{
  "hop_length": 320,
  "encoder_arch": "vit",
  "encoder_norm": "layernorm",
  "encoder_positions": "learned",
  "decoder_fused_qkv": false,
  "decoder_inner_norm": false,
  "decoder_positions": "sincos",
  "orthogonalizer": "polar_express",
  "steps": 5300,
  "epochs": 26.1,
  "warmup_steps": 100,
  "adamw_weight_decay_other_params": 0.05
}
Rows from block 3 of the text decoder of a small audio captioner, named by matrix and row number. Rows with one number belong to one neuron. Each number is 500 + 40 x the weight over its row's rms, rounded and kept within 0 to 999. All counts start at 0. Numbers have three digits each.
After each neuron's rows are labels from the 100 texts, of 14976, where the neuron reaches its highest value: "fires on" is the input token at the peak. Only what is clearly more common there than usual is listed. The data: synthesised imitations of 52 everyday sounds, one a clip.
# fc1: MLP up (decoder.blocks.3.mlp.fc1.weight, 512x256), inputs 172-255
# fc2: MLP down (decoder.blocks.3.mlp.fc2.weight, 256x512, transposed), outputs 172-255

fc1.287:522565520530459487538474542445501506470462467501435405486459461546511448551489547456495500453629555489592506453503524517522501516563458486467514640436489548476524556499527543543441527452488547533487465474485473455574517492550509472464546544462489556501
fc2.287:562473502505440505488515481506516514566437504458531561445489521503471553397482500586455548533455522478411501506475499551540470507472504464504425516506505558462504516514447576419481555516521545527605521507530408501436565470515503518553449529491521511505
fires on: "o"; "m"; "w"

fc1.250:466562524466447513471458473480510484481458466522503530516445481487442504554506530510511532510562526447519514555437484601493528553514520510481538422500516528431414533596453540437483531483519541543525515537512534475520417531508539500515501446557477502493
fc2.250:537418540539528489469488511474480485505471456484464519445593528509577472497570513553523435517542487597504540498442427470531484468578505489460524473489459474486479536522492460438550477485569474520453435453518521459461519507468466518452537589511493514546
fires on: "m"; " "

fc1.221:479559494575492508407469487478520465548464443481557442548475527509509491593439497491492527489565535450547562460501479486565470501416435472543498549460505518488496513500491398516489554425441505542414480538520539501505500477513509480464455511463491476498
fc2.221:480469483465533527502517556541479519443604492500544588541502497476456499494514424555469502374471582504542512521499468492424563471482580487462519497467490459466549437507516466522486517540439463530483491526507433469414513535498509441538550513459479436530
fires on: "m"; "g"; "n"

fc1.270:495538530442499520488447544465502563433498515453551480481478509489534533526427449473527430560417550536477552504493496538490509497572493504420580539431485567509473393491455455536490575460492555489600466448443496489452488446502506530554535519445429542625
fc2.270:477465507488531579495476527515504412503473522496564479518495508524466465494477493571554419492528537528440508517514496492470540456481547478495438505595499509533389550541593468602476549473576502442516460492499479532503502488514458468439442464570438524507
fires on: "u"

fc1.240:520457557496596466486452545485455479567480563482467484543466493472529451467471443499472517514473529502501473512508540461508539562536469534446453559546484511516533514478530453510528469493477428515556481485509414505501467514551567489548565570447469494534
fc2.240:503558551492483448512584508427509535521481454457562518474474550519530531506512425490450516434524450484522601560528461504501503509497464479567463507467550508499566539522487530470511470466482465568565544495462529509477588523481531487522527509542517535465
fires on: "e"

fc1.200:472453474442489494495512481493584491477489457496533550571522561515452500434506483517453550420474445541530532533450440441544548427525470458508556534473483544522504567468511540469494507547534498509453503487507515419512481505553530489503504491523578569502
fc2.200:437604539461474536494499480506570506526491498508456453476459493476510544552523564453544516503530550494447452496450442556490461487525518455506523461519501499528529511543489476453494553498446506529509452471429522584478491514508430400525485480481461524539
fires on: "e"; "m"; "<end>"; "s"

fc1.346:529502513493418545508498502488459477518472451448460493499499510468522422516569493482445565616490582465491510484582515497500481498466536539518482502465515550489482492526537548545524531484453530511498489500462455495401518533496439442487513507502526471517
fc2.346:420478540539464472576458542472511477494511538529501540495449513476488502525550569546547525497471541512563510530566441495491489553585518502487531470494464468543502458367492520535431543481458480500555484583538461546531498461499488549525458465454541503480
fires on: "r"; "n"; "e"; "z"

fc1.369:456492533477515451515480480524490449497486519536508523517501496424491539531535451475446454524443482543444546484506491428468521478494498563481562498435521503563485448491556472568523510437490483574482450543517449422386512519509528452435504499492425529491
fc2.369:514500501494471497495511555515484469525426500440448492486491494413483469477477536457472443481588577492494535422458496528461537493515533609479507439577548553512459551508531508531498454514565475441496541501396511530593498506506514510532501567552472403440
fires on: "r"

fc1.411:493510519452518529523495427444492481512523585443499520414566535466467518537433454482469427426536538535482518505504494498482508522480485473504453513506546543473406522430508532528528478515426500532478399521431503532452508546534557445435481552499475542464
fc2.411:530496549472524525495472492526554530545509468441544545479488426508474457487484541513473493521461491497496526465446481524542464491432573468505549468523489415541546511547502505541519517567425454521506522491474514493438490476488508581614448560465445566531
fires on: "p"

fc1.407:557564493465516559527498560489482450512498468459479461514537523498599480487484512464540491452450426473557537488499539479457493468453439490471601482461497557487493525527445503549452493519402468515467407553512461534538501502449499466499437567442470508478
fc2.407:447425440538532441524527480525491547521537579523492486539516471494451607513574507566455430498519498494456550502555517585529520562518485478452407500512547515513465503503495549507532507485566499473519527567551474462521543474503484550471493516495509460500
fires on: "w"; "u"

fc1.56:450553477487450488533528514491596482487552480438504437548515579528466428526472473526490439426456448529477558494563476457501499448512487410510519545495410523473417525535489522491487517523477478449550453466485453484458503463526503560459369578491477548488
fc2.56:514528522476436481493516521489551494542486467464511490463512561487479536521469462536468476483514469485478500552515497492492479558504486427541536496435493486482533586521480529416534597545501508463468578534529479520430456552585541587437462500427456515550
fires on: "w"; "g"

fc1.8:479491443465551556552509534466474553481433499508492478522520447466584522519427486483551529578493484502511536532474470553508460581593484486504464454501484521499450512483517467529536473541497426516481476481508439500448468480586412417526485470481414484518
fc2.8:493502546506504426431485468527520494532477441480523544511469473595447541526520503582521521466591486441497514487481522509516524520457482484506544457539560489573528485567519455477407534495504514505574495552465525536479558501464550659485521470472516512486
fires on: " "; "t"

fc1.64:534529574487532432504527444455644424493566495512569412481472500519550484462549483523480483486529498507457529403463459521519467400569463472527555474542520493502488503501455439502569481552378534572496483572517522505501441505527517491507514497452524490503
fc2.64:545529518525483451563500467487466458553490532495531581473476556496443496494466491464530542502587467534520481523543495477487509549532510472471430483546522485534483481491488461434546522554549509495504575562517503523496494429532499515483565468522546449478
fires on: " "

fc1.26:456515489468549430463474450513546503519501468484414572521439512471530534487523524466458544493490431472492456576467480499469509464485520471496474482486549573477492496471535562481521449508460465481455543462438517549475469421469527450415575517504527461496
fc2.26:555548539487501490472490479526471472479508538439482423524563520418441468593538492542510540421490562454502503438489479488520505531492486512500523485486481533528486490517451486539502482483521473519556558464579547520548528504538504420548517580471462472485
fires on: "r"; "z"

fc1.445:449523482448522495520456479554476476448517475411506543520525505483483454525505474463527523524459500438517492488471509485521457459431539551548459552446519517546529486518400528523495535484436624507458497467467527461495511499515516473537513484469453477464
fc2.445:469567509496469511521455475531561523449461410479503456502512584508559450570470471394517474525529485545543575545456503540528424481482509583533488493391478491599472517440480518474483451505490523544528506465520465505526464564476549536589455519516484506489
fires on: "t"; "e"; "a"

fc1.390:488501542500444493519479465455439467523447504489506482510449478571482499468466497490565581463477421532613498500479508608474467580553621547470526459438467546482505493560511571506564465550534555480454503597517445518470541520562514490486437511477499535490
fc2.390:492428453540555414545543392515484513521535524521491481409580499479577477477473525539491408450520529498510481492493463430549428474468460461522449505565529454538484446461428537425428515500564440504464515535489570468530490514523493542425482501492548495506
fires on: "t"

fc1.253:437496521481525485592563501515534449505557421543574487485509461458497465448513506440471534481519483459471493445594503538520490468521435486482522506493485444500542520510532449427494508432454490470514490441492469471481524494529518491504451471492593498462
fc2.253:470490520599523480409489488483509451565486510515555495547434515543547499530487442548521508517501514536564437534512516471538578533548500505467515548455533474493437492505469483535529570439539475483505565537511512560464458458524492523502565560469502497430
fires on: "g"; "a"

fc1.69:470541498499515447473556461526573459491504521447505533435515517507487435602484504503480526546558473464499450492554527499578533500485486455419462526492535466478523474502502586471505574516539425602502527507535479547535491528503492464566490445587571565535
fc2.69:573552533475553555519465496505514564489480570529624485565516452511539495509507431462549440518481491465560505518408496497476543484576560502459455462487492491537553490425593435433460455463505526520480467518554520432559474495554516416470486516483512507500
fires on: "t"

fc1.3:488436490538479462502505399428536417470485561529553544440474521540529477524494517484462528456473397494509519479413445471491570419522522571520570438490509565463471505567503459555523414575462487556427540554489418534511475483541482550447402477491488536499
fc2.3:506463473480412499484454513516465481492552465520528464532483455477490483525562556547522445486427509476524512462507485480469457508515439467440565518474486481566524527487491568487518512574499543567499511434392572444552517418509531513502422599484453410488
fires on: "n"

fc1.93:562548472560486510537517521504476419527536400476511468479490511452451477523535479521582522545549456461487535530542454499557455456561453499506561483462448454571511569507488513530541530508499533530467490403529461473518464557558522539462466509470443467527
fc2.93:408501496490462509524545552493582571472488545498509498538513576490515565489456486512489498463478472515507433506521513487482511578415472498472485495506519592538480494537545509471509494487512499467552451509501499523496530498473520481541577555502513495403
fires on: "w"

fc1.43:487540452500487428485449534574494462531453502478519486534473503532491483568443434473539447486498519536574525472553417501513474457463452473461537536536469533562463528443481536478514515561518464452550425462498530470441534487464479556460521471528473488439
fc2.43:477449453569511451499532474409477517526551479500475548507564464495481550427542600519522493498527547494533556551565533462490549553545510488535536537443494486503515538520522476453399496536511495519477482529530523526471419518524513507535524466511481552525
fires on: "g"

fc1.9:445516554437498488456458471529443526530485488485427475567529520488480476517407564535504490469495538512447525534482464567441517502592459466524560456500511541594575492454474491501552476468488508534575497439508506501483446528529518519521492457456459436552
fc2.9:508455459528450520417424451548458462481559508503524572529518429559507501470556494556533512462485515411521457546470515552520441513425521497556570475438520407459482510501504477471511514489497517463473477541481448527537518499500493487517491507496482601487
fires on: "i"; "t"

fc1.97:532557541451536488505499465463573479570556460487529490494446514578523461473478495537490523482546493517482573486486489575568561488546545469407602460465476520525479493482509540505576483481483504495498445542528485494476498496472524534512491482537561559456
fc2.97:494513516521511558450527447517471490477539553532505566521523460415461431521493503502550486499513482479496532499563574451544498478486498554545487489554534489504509500500434506461414476545429517537543487449548517453591462532541558464494571552549524477561
fires on: "p"

fc1.428:506480452532502456533520484553508454465416464524455527550435482539467514482493583486472481578516567514600485513480466456424447494515443521490561554442527496531514486504542573459458454439515515531498410416562567549433489407523478509523546515473509483498
fc2.428:534521497464546563435510466481501528500494484526465525454495502492471489452565493527521549508489438509491610495462492508520473489471582496441451436515535530535426503543474443445487446567489450522607559509515471449511440603472503491508470479486513521505
fires on: "d"; "k"

fc1.452:508534536554524472426505443568464546495547490537473525492545529458473496513427521542476546479429449499579490482428459486547465511530496541513454461578523480541491417497494484504465519563452536520545460505533495448453535555578603454514524475520525549510
fc2.452:471443533467449541516576537489550440491428490493425467541461536596495551572550493470507451500522508535430411502590532475496416543526440539494457511507492490461492519534445529456444483419534465569502513489500558526549544483445444525491492497544497523479
fires on: "s"

fc1.103:508525476445506571533424500537495548520543529484497503490480467535490478448546478483463557522531475470563480511490431472550497514414517477511473517522540463550471570475480454488493548500444565463506482450530447506517515467476571544574565503461404468472
fc2.103:501500488456508540546504586508515502554461499478478434474470476479506565438573481520520487573561545471558443548524525504553543468466509589571489558535569609550497515472549465432535539490474483449484624503499485534508526451502534524459535446509448474475
fires on: "w"; "l"

fc1.493:442519550568509436496513492467532512459486450564503456465437523510473476540543550460495466564468496563513554549545477454478503511433508435491451559508572490578453468547508429499502499517517571491494518509579393454556532516552459501548438495463450453458
fc2.493:493509524549486463503470502498500501585534480499520519448483490521482609477525497585443521472525478500522536450526493453491567511555500491515503542504482511561456419441500558511447512551528431487405509516501462491472469497488456475536487529535490506506
fires on: "w"; "r"

fc1.12:483504506537397543502494500457441560528468514463546537370467489500477409524525471507438577542473499568499516485420492517559529554531480502526464508476627488542544467498518531468533481474517504511542552474527457561440521470493510480477525508508549495507
fc2.12:560450451506505474593511426531518536487452453536490469508540510445531499562455467415500457433533487458454525494504541469536503477510457436495568523467544501500432517459472500509521474462533528480480430517447459571501540466409531586501484551546507484499
fires on: " "; "c"; "s"

fc1.108:501574514553511468518457512470564485420485551527546481519387517483511527504488570535487514482515488539534512501480524481597510497451490452487439389471508470517477489501517554541516478444458596462501499551413430520527586451506515543457568405491481573510
fc2.108:478476470483509532478556486437548542460541445509475500427460547487578512491500511567517537479572488558512481448524491514546483472504566463524518457521518539523556502494459517518513404481459535497510578547465491525522538504470465560584475471511517558535
fires on: "r"; "l"; "h"

fc1.81:482523474514480545561477556506459452415449510484453499473498518505464461457491489457504495531473441563500458574534526459534421481488583512546485505506478514484508504550476472468498572488493584526468510508529430509516442576487483469485550473546550508477
fc2.81:455514509478447532491469457527501494512519518506550477542443434542470542523503441529417450479474543568461536427512532478524560502534594546460507524444478562566486487443477620492481499527546475467518520455519583562517433603521559494509541566487488502526
fires on: "o"; "a"; "u"

fc1.160:499461448517533454525447472531470494499485558457533575506405506513460523534496465536539427579532484454502544587488478469445504624501527507537466535472495504510426498512541497492465502510491536499500538473527528497446464534493422518500501484547480462525
fc2.160:537467537517445534471491531532484447516585528488569560428518526515509545491553582440569514465479427515542577534468457501475457527507517410517469495540528531552511571458478448533524448488514467521503573478552453506512479476490523535493446446430493506516
fires on: " "; "<end>"

fc1.357:508475480539527504522490497545443481450530538527552528533415466433434552421510536532521501516453505521492541486454490538494478509464546456450496496478510499595524474457517393502489496511494544448476517472539499507478551523463541556490501515511511546544
fc2.357:512484509421479520451519510511517504490524409455451472470521501572583447550596554492517600516507483455499514511535468488489468433516532513609571554557502452509542525552524568529569521461547463534524549557510499498514468482541501525554479473425528476427
fires on: "m"

fc1.336:490447511538516521469443507507467444451580529488534470511493509517461506447459497495485443531503462514531510492468491539500495596491511453482466487476473562470510439526495478399541529595377438407487436539505528483558479462503482500525541568521498544441
fc2.336:518441471558484455567564472439455567477448448536453531498462544509564445564476574515480471492562538545476504490475533499464465483471485506555460466563532523494463498541452533428533501390483440513438551504482453488504452509493543530496462531432560513520
fires on: "n"

fc1.206:480508536506458525428549548476538513509509479482455586448495503452523483512494599439505493543559495557526502514479482497467477450545525432473535484550488489472535552502446535467431483525480540481511514518516475506488414459574486540428490580403479517516
fc2.206:493494528414535495497472599534534483545480531494416508445532447517438512541534507506524485495489450493513514497499458513456501472540464545459474465520458533508574497436507568470505506502528517524497440450529531532533544491479565588528555513564492514488
fires on: "l"; "z"

fc1.91:453569479506475500599421461468456463517455495478485484479447528458557478510503483452452498493443517515468550560522477546559439489444530539509514416549482484560470481550546507493498496472515521529393474465462513555521475458513432506479521469485514557507
fc2.91:556556482484560513507475523516559535414447514494493486461474449464490514478522513464457477473540494512502485469487459509478466544478544484475471489501501503465456520497583460505462536531577539479468477511548485585502449475557494495463568534447508471485
fires on: "p"; "h"

fc1.505:497499551542499468451560429499548517458475499525523511537506446502507455460509538443452484448551519511490556497403494508559496569471548481454494470491500501465485546534484532456453521587504608461479558514517490505515532569473483499497486530551483544584
fc2.505:447508455477560520506543500476509461503461501582522546444527498459478494556521512542533503534509547494517432536566473467448478450552476504517533505488492480472445438450488503515510513456522352525494500492508537493504492463484561515499556439516510494504
fires on: "w"

fc1.21:553422472445541523547453465472489499469471505516556495550566439424475441507463518477531502444496564543515493472528477500494467500544565566496475466572404456467519506521522471454448542529523513542458423492448442473521478484543508406512498510473511475504
fc2.21:529446519529503526499501508533532539581569491486458511510495533529453499518516430551473515519498448497523535413442465532511479489503470473518500467521559573520458538468540432489572435438567505457527497481549565588503528529510483497503484560544493504551
fires on: "s"

fc1.469:522503474600505452498505481515512446427534544491511475470504501446553512557495491469450485498530578492532463444588503472514522535505469491497470506504400444441411496577510488558445509504430505493565519489443432510502501507514490520531431506494481459529
fc2.469:476467576434462470498575437554504528504534468505542481490513534507510477475538553477529510553426489531534559542408504533572510465518489479467455540498539547542520485412502511512550572439526516563536480482511581484542518502510476530498494492552530524506
fires on: "i"; "r"; " "; "m"

fc1.317:511481467540576435556471546513542514516522523480470573438505500504501486511459548443505512447487431557457515507493494517550477518510506510450475541473519454435553505549388488449530534501416526468540473513491501535558514474465443437483548381462475554487
fc2.317:485569480475431497550543399486501457482459514576513520561553455522451530513499475512462483469468554522469532524446533442484541530459491504574535528567531543581491460446499569530420528514562441542531512516530484506542471528511481442509419534449473464566
fires on: "d"; "<end>"

fc1.323:527519508434542492508577452474592527489608552460520468529518547502493491553468464536461494479535427474426556506506506433506460547513436482445468583523425465493516531505427553524479529504544457572489478472476550520442506436524563494419454557440499520500
fc2.323:559539545498527490539521502544531489540456497472477543509477574509454525499536521513563490417569443514532527536486428476537541468525526451454460494517465407536503468551516495523504528475494466514522495457480469490537511505499458542476490539431496586462
fires on: "g"; "s"

fc1.61:471533537468539469471518541540558520464494395561538513467503548575451503536444509486540585492535460507564460461451498568459517548472450491480549467425520494525461445497521479459474527469485461537523538411555543516452460514565497530480480455570505470500
fc2.61:533535531527537480500524467603468496475468513493469584492450540402514546573617486534582570516450548515512551497437553439516496511483554403511474485493576454509516484477509590505515446487565452524500438515505485429519495529444514543474525490479475508446
fires on: "o"; ","

fc1.327:490455571556533499447414538445498474488516438541446460453421465516464479563546517537464534455474565462483476507457519446482557583474476510533480507498508515447531477512566540470447522509449524503527526474468458520461430494461496437504445484478514490470
fc2.327:461492519484544508570472494539525527496453502489501534529572458467458547518510484510485552484457509460567518486490464496472473451494439540582515559485566528492544426506495514531505550459528493458430492531497477525445479511512569528424487491486529463489
fires on: "n"

fc1.84:552546494474510486480447592469479534483557559552466539468530539489515511467501461539457506559511529478477542487558507416578468528397537532498463465542525466527500496501463506425449556569461579499481538521469453525550446554434552519453563532502421449517
fc2.84:543441501501508530549471479404421536447499469554515459470551535441451539559549466494504496560477529531484550484493475463613493488475522480501513489462514519535490551486468502442492496601540507455531543548517431465523490473441526560477524532454499479503
fires on: "k"; "h"

fc1.302:476538516494538502505467496494535428482471547498515445536439479450550572517465510579499582501452554444525490573548564510482498506491455521571499505520466510528516507452418560423526514572500467476469530514543496457501432518477499569525515494509494464531
fc2.302:514455581470504444478536432452524536488538438574455447418487467459526516492541516465542485427517505463449510490535461448465506596416522464528488509490511534478460465544514478614470482522547481477554453476460516452553604582518490472557499537489521528512
fires on: "e"

fc1.42:499534494436500467505498510509525512556557458449550467490494532488405520512528482482465596467450543589505525503460553448449494489484526531503537516537480531468545470466505431457445521457475568480519477466543506513487470504516440462485512533413556506493
fc2.42:465442465549471527491459478491500462561509555528472468522455473517552520481496494517529482511508504510590520474513454509472586532523394502580478514451523483557479459529492498534476521480504421488466543458492466538533531517460539534562491491548482479459
fires on: "k"

fc1.449:477546464458529520514488534551512554529477501478512474594496531572522458498501493520513477429539449597519525518512501451494433487413499439476509512446472501458477499503456569517434444434466473560495545476485456540465477468509556491468506613450523486501
fc2.449:509550441531527474510424418469474521478511514461520517483525532498480502570528572598538527442575485485498522461518450549527510500489508473455549475512489474496513464533455483462518557476453473513525436459442492473606526507505531640507449502420547545427
fires on: "g"

fc1.92:443461462505480460468508513512501502483545489474472573478480448532536494437463533500522467562534513585440501506487547416489510502457527511459482521442462409527578504537471511448463561446455475544445491521517467525510446491385432568431494515531523486491
fc2.92:521569474460522462558446496518563496513468481510567509491510565514506521534444542491572541509444496445607430522468486512467484454471552500457494490501515542473417450440481561559510512535531494408523555489507610529535449486485587516510518527503481480439
fires on: "k"; "f"

fc1.262:496461544471502447499490524547581412520464459577514488530465500517551496458524483521464500489500450514435447492468477488524530466479452470523593519525477526510463523496433592550524549461508474554401422558536509543513519549513541459489522441543466497496
fc2.262:493497470520474520464560519568525573497439521509589497531599548482400513477589541410444537470509549514489518542508518527505440494512473493492550545474501531494462561408529438455510476491501499439505585466490430566454539429508480498459535515494558512533
fires on: "m"; "w"

fc1.211:463499472551548469489517467483521492521434409534490535495412474541484459522585489472544548519463486591495534528491488526483516431483489479547471488500573426504526556526500490529522440410507440503454514535522510553512508455532494523548504487463520435525
fc2.211:447493458576528507517461520518541573487469493451484600511522466479488478482521411523557546534504487520493460501579493478496466561456440480461540526493538502522448490451461448536501493503541457480557506523499496537486516511506484572482492479538398491509
fires on: "p"; "i"

fc1.417:575490516524472475417448451488484459529491560480526497469501516496500492511464473490574548486502501459517495509599490502520434464492437588548543450506501523466446503540455492544558486498532485567449466507525525485521513529551501446503469458499436545503
fc2.417:434459459522511515586599512564523521519478498512510493532563467552499505507515474504554505489474477519510470507425575493466507475549489529494502538513489419540567512423501478479419507475460464485547485526502531489481509401490505471517514619609492481549
fires on: "l"; "b"; "g"

fc1.214:541524516456565454531557509487541468473561491530461531471490507444466435608434522542448557556457451465497534535592501439502498465537434468454536445481541464593451460462522451538480504547537527491512504488498529503544483508505490517447488436443491513519
fc2.214:524475483515488529503487519555533444513420458462495458525510538462535509487494495436549476490602503524527490421466467479568527548612541547546500429602422522480481526479504488491516547466531527443508456468493462494453457520450462423508509443512502504593
fires on: "g"; "s"

fc1.2:575497457518541506441507464535466523534465448443497434465529497479517499515560580454483491460465546546493488530482450464507460516469497435470441506518500430427481461527488469478546464506534445514410449485456443478519514491462486538507491468511468443542
fc2.2:487464496450559467491475496518542509466467513501500472449482512466489522461531566507468551485467475589560492481508526423504523517511476509453501498563465464510453518451523550514482517552564533527415519482522568494520506587516455476521561515470479540481
fires on: " "

fc1.142:441514499506415454499445454540534472441453519463502473487534487545457585513558501516411524445537533583505473425573511566573516484520490526517414567542539486489468531475487486516463500536490461527362533453539452515551488425513514542480456443543516473521
fc2.142:521525533508514591536479563484519521541521492479555500449437481429521538491479500502467445536421497496528493504538514512478517459526513578558563506511496515504505539530492475485537503395446538510560613559502468530559536540483471448467526517539547552470
fires on: "o"; "i"

fc1.422:468449497473555578545488574544484551437424482523477473424503445498569506473488442486492490507435512518550514488432512488501459538437511489451528504484494546534493497488461541485464506457492525474527523493538402476542584491474516486476545478471458470548
fc2.422:557487485455547520529553449462530452485526528520532530535499486530506464453570471465559531475545473424465489509507460423535478566425543527516494485540595507520557538429506476490545515523473503493466552529478441436535536503447464466528520485471473530523
fires on: " "

fc1.396:516503469483590432485493455557479529375516586513464505509510548482492527446522451545495534509540542460520502553536526519502452513492509505549457464459508487499468462506600457514453530465488485511471568510530503515513596486496521506476522471460607533474
fc2.396:485452461574470605494511546447527472599560467492522514515461484444565477497454539460487512421501493524462477491437447501413466501496507520482552490543515494453493560470480522526574506515436549553526510532504504456494476476505457550548464470557450572513
fires on: "i"; "<end>"; "d"

fc1.234:500483496539479453480565474504526467457491543393525493464454475502515537507489520517462506395473490446495471528429487540540478555468460523456446623485501583543514513487492575416488482559479544479463477519536500527531530457516485511443488452444514472533
fc2.234:506573440442511504533468546532478490499539472502555503521535428473523469514517503473494553467465551500453521548454530388417511508554550508466539491507552514480485513481408411535520521430550494615531500525468538565493508533477501449537479571521468501454
fires on: "i"; " "; "p"; "m"

fc1.252:477470487533536518512516479485540496522526548531511539537422512423514446598456491453443492504560462552469477580569465515534547475507547567499507549491494489463464552553512437453522452493476456506455435513568402456470468562535474508566459530466507436557
fc2.252:462535487532487489502471540490494522534486511482532517492515454443515495461513445516566502523468604461443495564463510527513577510536476507524475427507508477593542495470459505457450460513406570552494542508481464509480461493503545508552451511434499449506
fires on: "s"

fc1.126:502467519506513477450496492480472514539467512520513511468502498500548466545507542503508505475476585456542454534507445560468465504437569576433542483472480496485560471400420587497518563559465544508460457525569465459469511453539455478460482533523418448521
fc2.126:483575533476468442476423534478479439500511512529512543468479530401474447456488554559529505498551466422445503479542516420470569461540484508515482498464560515510527594518517423472534532567521535449518502469496474426497509502499508550564536573555428483499
fires on: "p"; "l"

fc1.264:485506494503487485490462577524434459503460523533433452493548458510546450551511523436445505617474472505476468531530528515490562486477509494491447512437556454505479508496479531451503616489527495542429503476502450487506510512569527502582579456496490449534
fc2.264:539498508563491490468504458520533546465534489588440455446576430468541459495546452532555503480547491501427517512440598476557471509586427466483482439514549479566518495569526482436524483485530456534521484508578450494528569578521506580466461518487513456532
fires on: "m"

fc1.154:499556460482489455469482501522455450438456520466528534575413495534509444473519554485528445416510577491504478488483564492520533552469540517463517524461459515607523578519432553422584509483452532557535534476526425421481549477506531439474545486524499532486
fc2.154:435446495466506509511524528526535515609488501508497430486500520445548526572498479511464537463500432479473483504511421482526402513549470432495503519497533436462534493471547504533376497530488488501471474549499563557509551496554435461566426564456482446482
fires on: "r"; "m"; "d"

fc1.399:498566535462553547490545471445523528469450522512522464500432522449551490530433562507450494539492552484391488451522490449431482450452465495480479500503487491546503525473586465522491522571470499533565469465503452553544461460525462514483512517544510426511
fc2.399:514521500577405497443455506517568540522485494478455515568463456498462512511571538464460465595502564532454512563564492496525563461507509514520458601489497499557453506497493603488510561493470449465444492536530561485528462512522531472463461492471450484518
fires on: "p"

fc1.280:438464495458485467518539493522510517435469485541504495541479523489506525531502518500477574503493491522469536494448428534478486490503477459496448453509484520510508496496447515444531498530573454548518476492514506541526521564537485566543553481547474458460
fc2.280:472451543489526503531483455480564504454534527495416577448531443506490514446481455553450509530453521442587509514523534424503531485507583450531497489485583491505506526436481498484478473412401495534556457444508458521451528523466535500498511432516538550481
fires on: "r"; "i"; "e"

fc1.286:492478497498442500462383485468503510521502520451496539460386470504445502467511467507462482467451432467524587473561500443457527549527570524543482538442498452521484437529501482496512444517467481550457497512498447537495519500527628484484516481611435525516
fc2.286:545526537474538517562493568436466447508479511544510512500555475530474475562486410546459515473539477431464501574537540527491542490578480420435492435532521460475505549530581538533455540510452477457508477504516477421532567540462469531521463441445569485486
fires on: "m"; "g"